config = dict(
    model='self-supervised image encoder',
    dataset='small renderings of single solids in any pose',
    train_examples=395000,
    image_size=32,
    crop_scale_min=0.3,
    horizontal_flip=True,
    translate=0.12,
    color_jitter=0.6,
    method='simclr',
    arch='convmixer',
    norm='batchnorm',
    activation='celu',
    patch_size=4,
    depths=[16],
    kernel_size=7,
    widths=[192],
    projector_hidden=1024,
    projector_out=256,
    projector_hidden_layers=2,
    temperature=0.2,
    init='small_normal',
    optimizer='soap',
    beta2=0.999,
    lr=0.0027,
    beta1=0.95,
    shampoo_beta=0.999,
    eps=1e-08,
    precondition_frequency=50,
    max_precond_dim=1024,
    merge_dims=False,
    one_sided=False,
    adamw_lr_other_params=0.00079,
    grad_clip=3.0,
    cautious_weight_decay=True,
    ema_decay=0.99,
    steps=7700,
    batch_size=512,
    epochs=10.0,
    lr_schedule='wsd',
    decay_fraction=0.4,
    final_lr_fraction=0.1,
    warmup_steps=380,
    weight_decay=0.07,
    adamw_weight_decay_other_params=0.01,
)
Rows from block 4, named by matrix and row number. Each number is 500 + 25 x the weight over its row's rms, rounded and kept within 0 to 999. All counts start at 0. Numbers have three digits each. After the name is the row's rms in percent of the matrix's.
# pw: pointwise conv (model.blocks.4.pw.weight, 192x192x1x1), inputs 0-191
pw.6 097:525516483496515474507469498520486514533514507480551491492476485511481535510496488534464527478487494527448472511465495535484505482467567502512533537480516495493486487493498529448510549467501495608484541584470478547465460525488493502511502516499525500455484532513514510524481532465512535488476467489549538451515488489463480509486496490508460473515511494483500512525537476507512511511512511489538500518478509520506471521499517515501464520521486443508509515498485468509484475504508487522484479503470495506486481530535508484504454518491515508530479508519492490498549474492480508505
pw.7 100:546524469500475501526479471504481479475526502510488479455500432492515480528438543476471514501498503472493553516478513568499519483506496483465494507524503500483452500459511494510543472475513487559530527536516495562523499511480486513497519482510506496465485481518477473529507501492519528470518481507439515473514510509483511500533487484497514482499517498483499541501497491534546552505489543492510511519552487524509501512485542502499550487474525526525515495482491474483507487468509474460476515527454505517516515494523500458499530485525474467537513530528491521492517449521470463529
pw.9 097:483515518482514541520536485503488505511521491501521501495480493524524469500511509507506441529498490498527485515510507546490504481498453595520468495501498470482517526496470504474565522498495454482501450493451495543511503496499458497511502488483545496517484482503505520485510480485501476487508478488470492499440490507494468538484529475493504484514430475508471476538498494481480503522508530514475496472459510491479491509482470526520529539478496513527505538513506512524489490628509499552490471499473512520487526518510527496505491475502519521520456502506493513512526459520515486503
pw.10 095:513502512545536538526492498458484541486488481469456455463450547480516482551544507507520489515527486484511455509539463493520551486489531474517532494522514523494528540486459490523546534528485512478502479493520478555505495502524491568464477506471478479492475509522507483450497512505521498512522537507509517482509472511509539513481501491511493473530516548476534515515548490487478499549516481505492512509550525458475506520491473493509517476513496498537543534453464484564516464517489501487505494543495493478486502505511505508526502491495476476530518472506511493511473489528510497481
pw.11 097:557515527504493535486505528471465451487493464522471481569519511519488492538490485482478483499564489491513498509496486519502498518523503504458514484504500484511528504488509466451476502518528486515571477517539518499493536500489545533522481488503508537476528474496490464514510502459508535483538533482475497464490474528487497474509514510492499476454513507508497497485519464491456515494544516508513496502555487488522537434518511479486500498542489495482476496455506502515520488508496412459485489480479546450529483521517486523496493489472501461493500504523493481514534491524479485550
pw.13 120:478528515516541351444504468500547486500610501476497488445492507505509498490507502432521512470487482512502473521491503478486470499478464436456527513482514536494498497506501514488488498488509505523471496498485477505470473476499477510494515519487556508461482514474491546506498499476532484483496527499501500490487480505505499484469483506502516508467553490494504499451525489512526525511501495494504492520482490472512508496525504486514510494455473467499480502512477478501486514509481541498500507525532480566507491506513502498515505493468507488508509485502487501484468507479519509523
pw.15 102:500427493531482514477550503502508497535511521475467506518492506506490520488497529535468516491471483428465507491471458474521512491473441489487476456503482514507472496519524488531548499509501530506489464520463509497492502485494487503495446507556466467477476509499514509535501478486495503534520501517474512476478471488532510494536466500488494518488513507457480552497524487433506530531514496516489518513489512516548502510507497518492489484502484532450500467556445459512522528504451507465518561514475471486487496461519510525486512534488485506535516489489491446504518493490481494472
pw.16 095:504536502484516515453602520498460503496494495503506473470434484510536479492498502473509491492519506491486490521478497508500453449505492472496501507478508506534486508463520477499474503507509495506508500511526517487479475522492488519565489523497474535518471490492509523509499503493509498519526456529510541486501529483441482505531464484643511502507504507500503477497509504508503507493511476501545508508509521510507471528531480432548496523478498503512554515482473504430511483513520492526523471501502495467504498493485467499486508505503482468485465498498505494533507510515495522485
pw.17 099:499529503530519501475511507527493480520525508481523510481483517529521477480508529524497464538452518554555521531498461455483502501479513485464476526495540470538542554470499494516500508514489468507477532421477514480528503487519439500469527479514482507475521528508486549498504451459474529514501480538518498517571480517473532519518516484521520480488518490517519464453498492556533484514492493509524484537502556499452479479504471498500511544453523485498524501522489498501492484496529505505483439486488496503490506494491512490528513497471510489500497511503479551485511484501525493527
pw.18 100:505483464509529509493440477481499481477514487517495528498479478502476459481496546475487504476456487484487523484482482476504547515496506479510493488489494491456497532496517483475509482468484478536494469471499516492482499451495472489554491548449530535465500501478430498485484501513492547525475487518476504545499499525522463555510506508536508499465542546544508480518497499495512475510506512475512484497513529470516478466509486475570484499466529503511500521544485486462465486525508473497468486435476527530503500521502506531496522523477502476489513472506470477528554467478501515449
pw.19 100:456502506474509602525501507455477464500465427520471481499509502499512480549481495512515479505560494476458520543478509485489493500505512504561509469524498505496496484492537483505510513508498538466495511485455479498508484484499504480502510468490504522470488436509545515499499461474482513473529504547510502489517481497480525507503517497481493517539510488465506547513517498452484528515517517513525514500582481473522519513544553515490506522471481502480511456488530517530501494513504483473477471515515492503533487494524501499453511512505479525440517537495501521467501506506528486495
pw.20 110:512508512472486452531518500517504487503576489470493539525492514501512502521460499509510454471514513517516464524496484513510513555478544474464500509513523510545525477535495538512554529498502494482498508523502541468499509476567489543509441498479510501503497488493522607489489493556504523486539472467508509535491515510516505527504458494512510517501503460488526487484511489508490482459524508477531518507529500481515560509529500534483490484543516505468545521488483518513478496536484490545504497510515464452521501515482523480512512526502525484503536513488521476507539506517497505482
pw.22 095:539475514479549470525496496452510472512511507472479477506485495508476549467508489492488501493484479543519486468525482522531541519498478457461520510491532484531535582477509496472489511510475546456514506511526469490481483474500460509483492492475488455509492478491454502492497519478477499480501465522470469507497494511513488521495514513480479510490499518510509510464505484522530444533468496503488470533524485497491539456548432527528508496509523493527522487536450555527503496494494517539508485456488522517474495558502486520498500486489495478504546508500467503468527462526468475456
pw.23 098:506526467488482470500461481464526523507584496537483544480525479535494516490496490481547493520522487499502480494500521528511484478523475438484476490484506506484475558493478473472530499487510467437512489455522486481502483472487493519495521526498547525457468535490514500502537559496497499457492512487510482492500510515491526500454510485495462498505528503483507520508529516560488490532510541498504501504519474490497561528506522500524516480480499505515446484498578486475515497473518521538495496466510488495536487500510518506512471490531499511521541538516502458493547516506451476485
pw.24 105:509540502459476539516484528481486516517532507514507513516512468500508504534468502469512461527486478470485537548492482495503476514433476458484517570507509487568484494488514475475486503484517509502519529533518508515461473449513488513479487562508596528488479492478507494535499533469491446486524537517522508489483523514489471543492484474491500446491473462516506522504501485484541471513501519507501514515534518496461527522496500528498508489514509512528475491495526494524470512541488493513557476502471486524542489485473485495502467485490524502491512490492478498519512438493521524480
pw.27 098:565447511518477502516513495488533507493449487493474478509492518499499491516517550467466509438460468501461496494440509501464488497480500484485491491472502485520488482532568541515560502489528500527500463548436482472511522505554503500478495505527481489520507471509510514511501491512500547457460476504517518472491520526520535476521538477508546466496496468520475525517520528510507494491484529551525510493514481511469462508468491505479511514511503483492502476541528516487492496479475503491520501498475505471479521545477550511513511480524531478485516501498433548472499524499491497500
pw.28 100:484489526439440548523535484499490484542517476459517461486494473551514517490548510502575494480495515455467522501503498505474503526420524483514507510471508485477459542506514450472539479485521537491530492507514531469515521492492454519492480498509512492507511532495506528531520486513473525482492498477492478490504522464503483500511499475535496452500510492494503535485505507486487540498533486511499496471524505514503497502514578486503483529503521459491526499494515485512509514554504514474464509546502510493519529494485542571539487523498495517512512466495523491498518497524465493539
pw.29 105:447468519483494464518516474499513488506533481486528553504486473520495513509516524498500509496560530495516555516491514468499499500472515503527499480506502513482524458517493492498494514471575515512503502546524502481511529528484446493490510520476504528469492472484543516477495540486527534484503530477513509462530516468488504489507504479487448498542522484508494503490500427467526542512491511506560480544507473463471409524526503506476514508515490512495508505531497433510460474490520506468506476524530480513485525467496506498539490510496530505464526518526516477464506473492522519511
pw.32 094:481502506479506527470481490499470479491539495487506476456515484486486499508492532465493527508521476496498527467480465532509473489523525474466478482497523510493575522587510481492517534474555475521529516521484480517512495521454446509504515479508455515455499454428557501504496547484524520556491478506464529475486466522481469496476519526499508472473472517501530511505492479536494522498517487493514490473520509517522470472507504522469484479501482507511479485489506470476519476480497525466493511508539501469504507494476488526522537503474493481502526485530518539492465543483537542467
pw.35 097:487500499519507566509481462480493525499505532550462491489477452479518501508523513449509492510490541521522534482464534482526548482506498495537499520488499516534537524512486484486530475498500523541496531471497498537544469512468515490492514516535545474474511481462480492511468472530459507487513494496506493541499514551457513426491506548533485509467484488494518500502511515492497483502490473518503494500510552510508462517500467454496509504473556480525487521539536487498476508503490496465532507470501463462484501487473498446487509524467501466474550480537497461497537478499474482485
pw.37 092:493511504498469517504482547501502478497497495470479507495485538493508455529530499500463431543503478517550524476510494544517497511524476503480488476503529508491514545504486468482509495528439478502528477472556501538502469502517528504560529497511455557489490512484525535469496524491515489511496540522522495555511458582509496500503509469502505503514490504476485489503470484530511492500518504495494489519499521461553483496525463483496499494511505502534495529503473526502502513514471497468466470485534470483480493482500467479510508504536489425473495457553558500512490492494467474482
pw.38 109:428531521488504521475518471505490515499508545511506494487508499489498496474506497495506519436508452511558501512507509505488493491497476468403514475541508529502542442494437481496475490507540494522505503525524490560509500507450493515466536506516479488486498514480496484525492543538476470486504502518498471463516541478487488443495457526491517482519484497498515497502504495508526493477498442487535499516472472537466459524472500486475529488501447505496501514445548478500498500471510510517524488487482480493522534495507513493480525499499494492514482472492571522499540502495483505485
pw.39 099:461473517529478518489501442469502476489487474460490501491479486522539468494521513476452494505464491466524541491497473484491473487440490563510470500498472490533523529520523510491484497466483483501477479539480439527519523478489498572446510493469508483487476547499484470541474482510520499543514485513467518538493501475493517489504496520500534461486495490511492473493457443497483530514465504467486483512478494508512481499488481482488484483540511492508445525524500473490478526531491516487479462488501486516457534507494477503466534510463503532470447475492518487528498482463463486472
pw.41 096:494499517517469532516545494519535476434539546483479441504480488498512442474513490525474486497484467489506506516512520523533509517489480536486473475488476476563482533520487480481474504500484514549514476539497474478509507529489482485503475528477472543523519522500496489462490498528485500591487481506501535503509475519494527515475479501507486464518481523500510494515476502535514535449517510507472492499560495492501475523489505500524504487451516522514503524512472527534501512510479496502544540493515543454502567481465483489483489488494495508480448514493496504539503440500495527486
pw.42 100:496512531528533501519465532498499490534485484520523489483478509477481530501498510538457462490499515498521479505511533531533535509465485527527492535505509456424501502506509510478492512502507487471520535458494486534476455541526512497499546530458514536481510458496494518492524491536465490516499479478513476499514492473504430504464499486510485502498496497507539515499492523496494478474490495503514503586482529499487543488518522457484516514470519478534530533479573532480499481547510514504500491502477489484523503512489465466497514521468516536515572517479521541487524474488526498460
pw.43 088:517543468477509462497491499482477472464504450488482496463519498496512512524491471522509441472500479484514526493497504481547496516521508528500481509501533441464480480512482505520507494479529465489486467532471489568486504462532518496517479498527479521523481497469508533542515514532489504482481520510551515517501492434523441516489490498497471477518454518521497528485494502482532554543505485518478495486555534477511537474508517503481504435495480496488504501501508517519509524509517513488490521523512520513464559478489491437480506505515482504484527470448541532522478470502499546497
pw.44 101:535506490519509578544508529533478525550482504491499433471523497478529452482503438487497471469498526481493501496510482491510499486505499505519534500529490507501474537481513504483465513527471512539502506465538489497493486462464478551491545507525499501485489555532482487473504453503513508483493478488477506476480503509516536518506475498510479491499513475465529530480481521487455472517531497467489519559559542483500479489529493519536571534510492489455520528517501519514491465501482517483480551492532530499546503474497472512478486482465476514524486491506486487495471489496497515533
pw.45 107:509501493523473501501519591505493487476468529504559491514515524513509507503502527518468494470508484521483470534545489489526475530506504502487378501506488526526498523482524495521491520562479521464518497516494523477506489486502541512510498474500507483511462508481482491490493491534481448473507486558402494476502481501492523533481474500486496490468486472461469462500491522492481508512527486505479510501492522508528532520527490519479526466495481496453498497497514527498480494486480484501507475507495532496571518545521492496518505503493501469509476521481496539498492511500529536528
pw.46 102:529583543490516533523501522495439538530503500511514424475460494554516520528503496491479483484544484503508490466499531522508481475530527484500470486517525424486491500533502480464490510491558520520535513568503501497477534485505452533519522495504527478485489514473500501516500516484452521530506481473484509468481496520480454481477484519498526511514471471479495536491523550490486503467516486506474504500532507517489553501505519499493500505526510482473566473493488495533472508465526509527513496508509498478540487499494525501492502509512484534497517506509552523497480461497511468514
pw.48 099:472451445479446477466505508476497464499507499452459472472494472570493491522515519488461442521491460490491520511527495479481485523427483520497534465473527507490477517477478509517494470507485477524487443506477486496457507508507474491500454497455450534510511468505514527541520533523514511530512513518472515510546477523496512489506504468471510484486512496508489518506527463494484496501529517545480497521539505510517509531501524489486518496514475473532484467508536482513490497494485527507474501507523499524509537488516520499466506509492510457451524546484518467506525454481483456451
pw.51 095:511460498508509533459492461504502483475477491533461521482551501476523511466516499484500511509506521465511508493468496445472521553509492491483505504506498532484551473508475516506514491502465470498511490484479449534516454525483506523460498562517486478476499501523505473481532496489529547552491510494509521533509507465514526493495505529512484500483522473532491490491525511534490479451477484516528528522506486492514501510521447500463521527526507532514500456493486529498538456439510511492560463495502437478420487497502510466486502516500540502463526489491504523487475522481468472483
pw.53 106:471516532499532509483494544527502529545512531497532493477504487482486496492494505574483462512487475455549524500525476511493512479519482462515511519569533484497495514529503522537510501499511479524475506487492469539541497528493487503514528473486492522506498513494469464500498452481487496519493489501475510486512481436500409575455532473522499507486480463514515455493497495485531504482455477523502465518502491489492496541511466491486516467485518536520512516501553464493506503437499479480464465474477492514524530473486482492496501514497511492479512486521532461509507472532499519476
pw.55 108:506549597517492510501472493503503526538473554506560469460484467488503489476468451509558463500536452556549482476551496516509494502509521494507524462515500516500537507501497451433520526543503449555486537437526498550510483492476521490519523532526488493466510544475510513498497511482497470494509517475479506500519494517469476491523507469502495565508477504473492465495503512517494484524510496483501503515516525476519515484486505508495509524520528498534522514499469501515536513514496493504484503480513496512496474488518474462479485500495504483499460518521504484504502460504509505498
pw.56 096:494505565467505517496498517505507488610500491509513491465478516481525503471524503526495491463536476497569505526543494459499500482499510470486513483499494502492579528479469485474509510558501488458578577506528501502506512492516517540508508491518475505513472526498495519508512509512462488500510488495455504477507492467517491485505505467473505532496486498459505492484492526468490498519527499497533522477569526516501529505501521514490550490505485498497515528500491483503487520481484487519517531472420534489495477507502498504485493487503473528495462554513505483475498502515510506502
pw.58 149:502509502513508526492505507474491499509504492503496499510493489510501499499463510498497483515516504494534511499516494494500502495496490491482501505523484495501516493507486478528491505492481490461507493495496497491435505515724502529505504505509510485511507486513496511484493491489501480514519485484492506508469496513515516492489498504498520494499481505509509513324488506500493484502489502509504501506514518504471505510457505493502530510487498490505535496496497479519504525495507501458502490514507512496516505509498490476496496490503501508516514495515493504487548492503508496511
pw.59 105:542500515548477504485467503494486492502562511527459450484529505478499528472483479482484470515557485528514476523515563482523508485521529521529502486563510507514514554475515530495517513487457521551498548503505519499502487489446534516513519453525509504486507484511495464510512494496520507530532521457515487509482524523523482518510474508522500513509481496471506472488498494546513484508502483424528531509503519501468498465524498503496525521510513474517500523490484546505502507524505460499430513524483494469460475469498475471468552484496494487513490445536513509489498495503516525553
pw.60 108:537514532514515506471489490521517531495526478563486482478541565495496508498496447531480511495488533476499471499495502512483512512493510514522529523574495519528495467510519524587523474484487473601485524550508498495540473463495544533504486534541477495484511512492472501489503517494505449471547501491502506505474508462493464504509482505515465498515492518557511509536510522525474483474531469479506512478475510472524480494478522509472533514470480500481542499485541550517497501487469476495505512537492480527502517494487508516518516505503480479525515507507467475517490527496517511510
pw.62 106:480485513496486535544485486486500452507479509480553460485520507529513482507479468484524520544514473531518510489489483476510503493492539489546499477471530488520491511510485463501470499481468494478530472479570488528463520467519544470468504527459468523527486490503515517488507512504506512515485493436497504501542517502481536488520439452527505523478520470440519508471488482483524477479535478469490522505514492474515478557515479508487505540514471499525521495480536500525500515537503489544456449501503543485549479491490522463488497536532505483514492491485538460467504510509528472499
pw.63 098:503482452550510517512499494500467466462520513488515474534459502496498445499497485491500477493456479502482505466473490496525483525499521529532478483472490513481442559482523487501502465491488487525461481508503545482500482519480491532503494445459464478512476499519468455529495477501461523483505506522479518478518483537469514451554530514479477495435470490501492487495507471485517499501465493476501476480461511506556482491502484495505438499539468478506467488487463474517480497523458505516444502489512495506512530512517507495482460504529486498465486457495525447537476464492477524497
pw.65 096:502472495491474451482502487501511441518517508474490523499503472473494476494481434477523500524490490509488541482451498516495487498545511542455476518492475521490508513478478483506507478501468508466496481491502457507506512502508510504516528485516522506473484505533485506531502524504463485494511498541488534537447511432500575487460473491494475482486505491525480533502474423518531520558489517477538479487495516509462478530503499518507459540505478517517505498509535502490519490537499532507473489513492486473440522559540515497517490479514482537494506523498495506501512566517508461461
pw.66 097:510480519517494531520543491525487454539513541532496441464505481510483511499478503500501514481501483506543504477512534496496517503452476461474479506507526491463508530487511482483483488522512493543520479492539507511498517544510449553533506526501487542449513461549469443483568516488511484472497520494470448471504484498477469509506496444508492499491530524443493531479503482512472469534480482537497495503461482540488507524505522488491525481515500479504510497525551479473481446519503510511511504506493525493500525501562492504527475520501501496528501473517532526554487461491523503484
pw.68 103:495491487467487520541525487502448487459525538502536509507459463481479515525513491466501499485546523524498449495502467530527508482518529472481512517501501529488450493520512472551475520451520521539525463528469492496499458503492499494511468473551497496481464487484516479467489498481483474494509522538487492515437505511535465442520443542487475504507541520480505502506496514473448504495484477474487522468542457497491580528508470533495534482476502521484523499485465490497532504484498477512513503482474471543491492525531494484494486498500512489493467486504502497535483493531502495451
pw.75 093:508499539485461656434519526453484471512471494541520473515534501511508497499499493510488448483533485471500504512489493487490492506464482483553471488505504498480512477511477528472506514500504511540534477512520419536499546491497493508476423500507491517480503511486509482439491503493478462510485499489504498503525526493483514520497503473496502553510479464519478493496523484523474504502528509480499510511544498517521513518525528471485476536500493491510480481497502504485494497484495477510506509495496487458526529498486491503482475526510497466501542525494525483494490468520491524488
pw.76 099:488471515484515512527516500487480497496495506542474483490456514506511492518467505540497491469473509512501473534458462461508484517472481496567508473530504531546505498542517526555513483483476498542500483532513460454599509469486531493498457484518507477515458508497518483462495487482513510480517495499494487479478496522519429506522504488482523514515506494472513468517495481503513497470512528510476516473518524500497507489482517538493517458519480507456518517497511506497479492397518531497461478497492490467563528526487497497470523488499510452457494512503502480511505480472524508510
pw.79 091:525502462542484515525512453510500513463512533488441469489463505503515493494540521483536446521536500526475523455504500532495492505498489487514519424489511486462492492471500530510505494453536499469478516521482501480509485525473469523499534523517501549494508537500480481517507506479530492484513473521494498514522489485482499480498537528490474523488490490535560501495514463512462459513487500498499504511415473518484486507480468490497461528448502538502514485515449540519469524532517542489477555502522518491480470509521509492526460462519535503492483459523495483522500467502474478479
pw.80 088:524488493498547481484487489479465541522508484458507496528538494510495538493512519487489492525490516474497495506508448497503463500442514524534533503474494485458496515477524523498468515530492505500543484537579497452456518508452476524531517558468518466499464520485495519487506486502505544481493495493487512485518505535476484475496507499482531526509512441491444518509531494495479504546518476491514510519464531507488512498495509436469515509501492496545508548519499482437449473487521483497507478465486472514485478523529507498533477504491499476463511516497485527504516439467512527485
pw.81 107:449487505423494501522498509508501478496491493471489526427485552535485515506571473459501482518513479535536507516480481490490485478533493462519494539524508509515470510470503512538506471524498513533499460471440488514492523522547504567501482478515459527482500519469511506500541504505505508514515521489486507493476486514497488460504473497465502502518484504462503499496484467479503489543593519466479494474508512502509483485523469515472513471450498518464500508479507472489492501489468508515469473537478504490522466486509509564474466558503517502503484497491489496518502508502473534508
pw.82 100:514534486498498509526535527494530475506493507524474468504493477535521526472545539452493506491529504483504522491512471443508510497514498482516495520480508493503512502510539479489535482470538508523506539518521480505553479464523497502517491521444484498468481487472513495483501505462515470484514502459493498551497530575494466474464474530517491502464540459494535500513500466530486471473501498471545493505500521465490477534515505470519490495519489508520478475491522438507508513432504476453487498527514471467497488497504548520492502486503473471469473501540478505465529463468466449459
pw.84 105:525502456511526516519510513473527504466502470490481514517572482556529498496490511458501495490527496518523547490502511489529500533507466525473485507532520518473496525479516482486518514484464497481508469478489503483477477488508467481499530506453507452480490514454535511528483546480527438521501511499507539486528525503468584478513516481481444530511511500537486510510488482554462477500517476492527507473502571476494501497510493515520485497475486501529498516480406506503507511505481504493431492468486498496509476495515483488513518506513512473489457543479491510483473517488517487523
pw.85 098:496496526489479456465501467519504509494547517456472488495484451520510530495474511517480501498508457482481492462489470539462477523462453478474486507467497488519501508505514499495484533513499520524449467503497490484465555507531457531481524508480510482481491493469484538509474507512517489494530514529463478513519504471494545514506508517496518467477502513524480500516506428505480491498478494538514490521429535499495540546534527496477489500482496473508490473529523500506485495533493544502525490459507534508440517536484514532482409541508471512477522503489509513491512498481484538458
pw.86 102:516525491502526492498532460502489469518516522510460462500510511497520517509457472512506480508562446503525520523473461485474504511500460490509556472505482553500502526497496504495508481505505527481532466500479500529496494468489441511497504457512509578480491551510537518521493548493510455556513511494463544490494487467493562528492453448474472507513500492519510519493492454498516491492505490481488543523524514515520505513510478528517513511493465512470532507499438506511492471512503512492493482496486495492502467526489467470494500495500466461465470490484545527531479531507468451515
pw.88 113:460483529497546502507535503490522516517487482484502506503475502513492481487509499505484527497483489483529541511478541510511486469506449451487520517526479526537485503514511520545432488488492493516481467544494507452510511519481452510479510578513499473503492492489530505507496486505484454545476483509529512496503554483508493494505456499438465502530460483444511503505545490508511484519475482481521526486485460515535489484508469534451527463476512512553500493485469494473470501500493540489522507530469482474561488495495465498491502500480489516544457524468501523504502505448485475534
pw.89 093:510494490506525511479504541506486483497506477497529415451493500477518501514485478500524560524513500538509476494458501520526477512479534495510498493474492524506531541457484480455491494584496540567506532513470504474477466483515500526489512474541482511450508518485496520487484480482484471520498505499503481475525492464470507463457515487488497515554470478467493480492519477495506491488487484498503482493488516492428445514484522508519512503473499523467509501497495496497477464501535468515533488472493506495491540541560464545500524491501482505533481503502507533506447526491515535474
pw.124 103:478497494515444523563475494459488529509498531545518503461565493487518493490466484538533461488507477514507552482490461502519487519489516492478478513495463462521485490492493509492526465531540516456496532478465488481507496505513493486484515478468489534492493537469488518522492483505489507502506466506499492507527517493456464508505528453506510489506493616498489507527544463531495482497502514475519514548528497513488504495498520514502486487521533460488498477529514461489492509515533470500461507485536507463518480486498488514470527502499482444501506482517551498510539467460461481481
pw.126 134:510500488487487497527523491472503497504482549508534468532473510508485531504498536526445485490505497490543499483501499490479521516521518508488511509488507517487511520497492504498480506491514508630492518519516491514438544484475519513491478535473507498503509517503491483494505495488503550490515508515525481473518499492517500505559505521511476510497499482517489479326507458506498482495456510475503487507477498501531533495518488490494508509528496509497452517504509511514487495568521495490489504496486480499504505490476536487471510523512506469512488498490512476477511512493503483477
pw.127 109:498467456491466494499492527475478526475518449497481500449501601491500500484483462507512496568536504511514439513516442524506493496493514557482539498496513516496510516464470472508517502522518483511497489473461466545511469482475540488507449557526515501519510513550516511491479451478521530460524533500519507509505478514505480582500504502491461524502531496478485483505534503478504473520481516472487510519497490504495545496464493526461496504502490487487521521513519546498491496465507480497506507500488504473441498539518494513507511522486486489482505485528495491529490493492529467510
pw.128 102:497521487505476488472496559490491507514504525508450473545531500464506486507481472536504501426543493481516557447495511476517534494500519536524505458542514500500461482487499482509495471500449513533499500474493508530517502498470549499452480475517482543488514503517518438492488478507506524506480561476505494548509495489506483500510522495532476544502508498502475446482476463471486524499512474509480500498512455491513478523485499468508531514537489506521532504514481532519493498438522469452483485500519446517523500486497498493478495514502493460500531510519542465532498490490487522559
pw.130 090:508470444498471469531530530500492459485517510510478472464477494506505529485459442453517470496505509509506494511479519521517534491467499455437492510482461520497468528458485440519553462509521480512499542471474513520507461525501483508483504470493540517443473456523509505490484466486495506507532527504514498518512545457516491517530541505495491461499519481498494528531528427520454458484487517544506495526464491491517498490517510508497488477485524494488510503499533502498504469526482506489519486500502470494535502536538506469501503506490476483479478469478520507531508448475481475456
pw.131 099:498505520503503521523486509464559507448492504484582528455464484513507525493509488487523530445500490492520499516527478474515504513438441486467502468491491526480494506530498527518477522494494523465492489561501508492547517530489482504487466510503550466476467521500550506480499525518522477428500497501480497548502487470546507530523511493506486489517496450485507472511489502530512457529485528482490503507500469501503478510495538539502514499453485508481532505488480459451486506459475515459491496479479517490548523502512497498502502510495529513489547539495479517527518477487494484547
pw.132 105:523519436520536540509512499454505481469546492489545536551511491525485497517509494473489457512515514500467479490461475491495493525459478505494499497476498491488558491481544485536475505490509476505456493537460489464531465501467415505528500492496532516509497518498476495459484493465497478520519506534460482541462522501490473491469517496513467510533457491500522478534537485499496471522522469496488491531484514457522485512521495475507519474475512507495502497502496464511475536504489451518496470504530549484507523486502519501466528494482455465478472509506510508480492423523480523514
pw.134 104:526470500494506522521505460481504495508491512486429437418487507489509557495531450467485525497472503489524456530489482478528491517511468481489454521483499499513517499508476486525544457482501481481507529500521503518497498493524456502503471519520541471538497506528469510510519486500482485511504484518507500518491524560499486453443483531501513502491496500531506509481562511522483466484493521495452504496513501486494546527530508481503500512491512507519497512511467457499508505545496483516535452480481523524541499522528508480480500506515482569512506466480496524502504471490525506419
pw.135 100:497486476465479475453482531492475471551543481531498500531532508513468525499503551532505453510551476493494487514458490493513451497528492521460454467495490502522557473501489540441500510482531527472499477529473485497485540495495460458513463524506483546475528504488503492501480496497498503557510499519504506541503492506487471505514471505488429484518520522518500510522481490499484506488552485469539480508509444501497552520512533508492514521491446520515469497498458500499500512498493508524498554512481451455484529482489521539473525494505506476495518484517467526492525499487515496478
pw.136 108:480505486488522518509482536543480498535510502485404498470489516533502470511471525483499519506536477471504505525498514491510509520465487460487514482487507514507459526522503473502425500450514504430501486522490506529482533505514479502509527475528504509492498490505500475523499471474490517489501489509524498485508486481498463490508513492506472532506480499455554518511518480482480498501496491464458512477482484515499469496523604492481502503494516508474493484487504433529541512517511482520498472484496529516518510440561471486509515502508477531529486485502534509512463544514542556493
pw.138 104:476496487527464531518494530477487507484468473497532489543516508523462512511456492508494479487539497462489489515464494499496533551474462440494517485544515491450490486501512478500504501490521498486522502473494475526515491495486452507454515514450479495438487478503482501493521515489521504474481485472521481506481536481506470524503459462572508492514492475496487507504513500524568478494486472478493513505498507480494579497469488446427487452504483506476433508527521473484508505506497476474503477504474492533511519459527500503516500520497509484503532531449503490525512532512465517510
pw.140 117:498496479503509508492505519486512490454489519517527525464554514499508515503482495498475505441518460521493509506497527486552470510421513495518405492518492508491508463507560490466486534542481521516520529504471475464510497500511486500524530505494503512498521462507525500460506485531544461486498482488498496494477491466518556483479481475487483448512465505481467509505497504488506499476514499514488519521510487512539481485490592501502521448490496506514531511497502528494485473449475463481522508518500498509471526545507533458484489487481461467489516512500456488503501496491509555532
pw.142 101:484502508456495517470456475504484475510492522502523497511533507495576498542486485494474473496502516478506511507492476477495472494540497480497509515473514518456511492530513510528496508496521501560534512543524495508487489476478437490514474481452485469483481504463491495506485474476501425483522505490435467505500483515496478478476475501488495484484511521489550528495472437509499486486476514472550498526482508498530522509530505517497563447490477525476457466511476498533486498482471516492487535576500476514479526503428505492516470522480503463504509526492478535516502493503509505531
pw.143 082:503533510522477492515609507501473468509503552526524446461499526465497456493480506481523533508492487538520504477531460464491472491508493448491510473502524508532519533556472502472504523511493491513485493478505472512497515554482455481509526427513491515522509523520583488517492504494463535480502501477491509507466528493485486487477495498466506499485493437472509511489519505499527510532518491500476544484524518498535507498478474473470489524488470497505527532507468479493496492484521518449472495487500480476494486506529517502475515511508507479539498494530500532504509505492568495497
pw.145 094:515512457521482508482534482525513520523506497515467478490526464464496472509482486445497471479497467520538524464494479479537491509500514456557586521506504495481548511504496509514475470500540530522500504496495523489499474489466513513475508474492475497476489485501509498503480477517539547510542460523426445489515471520499471511482471491458503469549486451500546501501523492465507477490459504480495487489506487520495526479488494487517490468525499516498494498489488509507440496528531524507514519521494475472521467483500513540496550520470506449477464509448523498532493498509530463520
pw.146 099:489446483500523482538507481521507519503477541512487476482473558501500579473478507535511520477517477515497476473492474538490488516565544506513545528521478519514525483512486521487500527547478504489479500456532495499479501514509558511489481517507515476486502468439534519496488513496466478487509490543515449505495465463483506530433478527490559524498502492515465492514478474502515497526463500503524494476525502476497519521526440493488511478490507476486498534499478533499500496539538461497561476473483522475519487486470505506486476511495488530495480547496537510523497503496500521465
pw.147 098:536533484534496516507496496472484485474540493523540454494458513490528498494495508486496546491494476525508483557499443544528485499492527466508496470490478493491530502542520497486488558472543528484540472541472482486501458464487498512513475504520507447454511498489514503505455472469534529477527449466480502504463476543494530495500514489465549468497535477466501505523510506535456494495486506466529504532505501507511530456481495504516503487490505478492519490516487461506509473470511490494516452494510489478502482509469538501467464465496533453464498519524482522528506443479498532524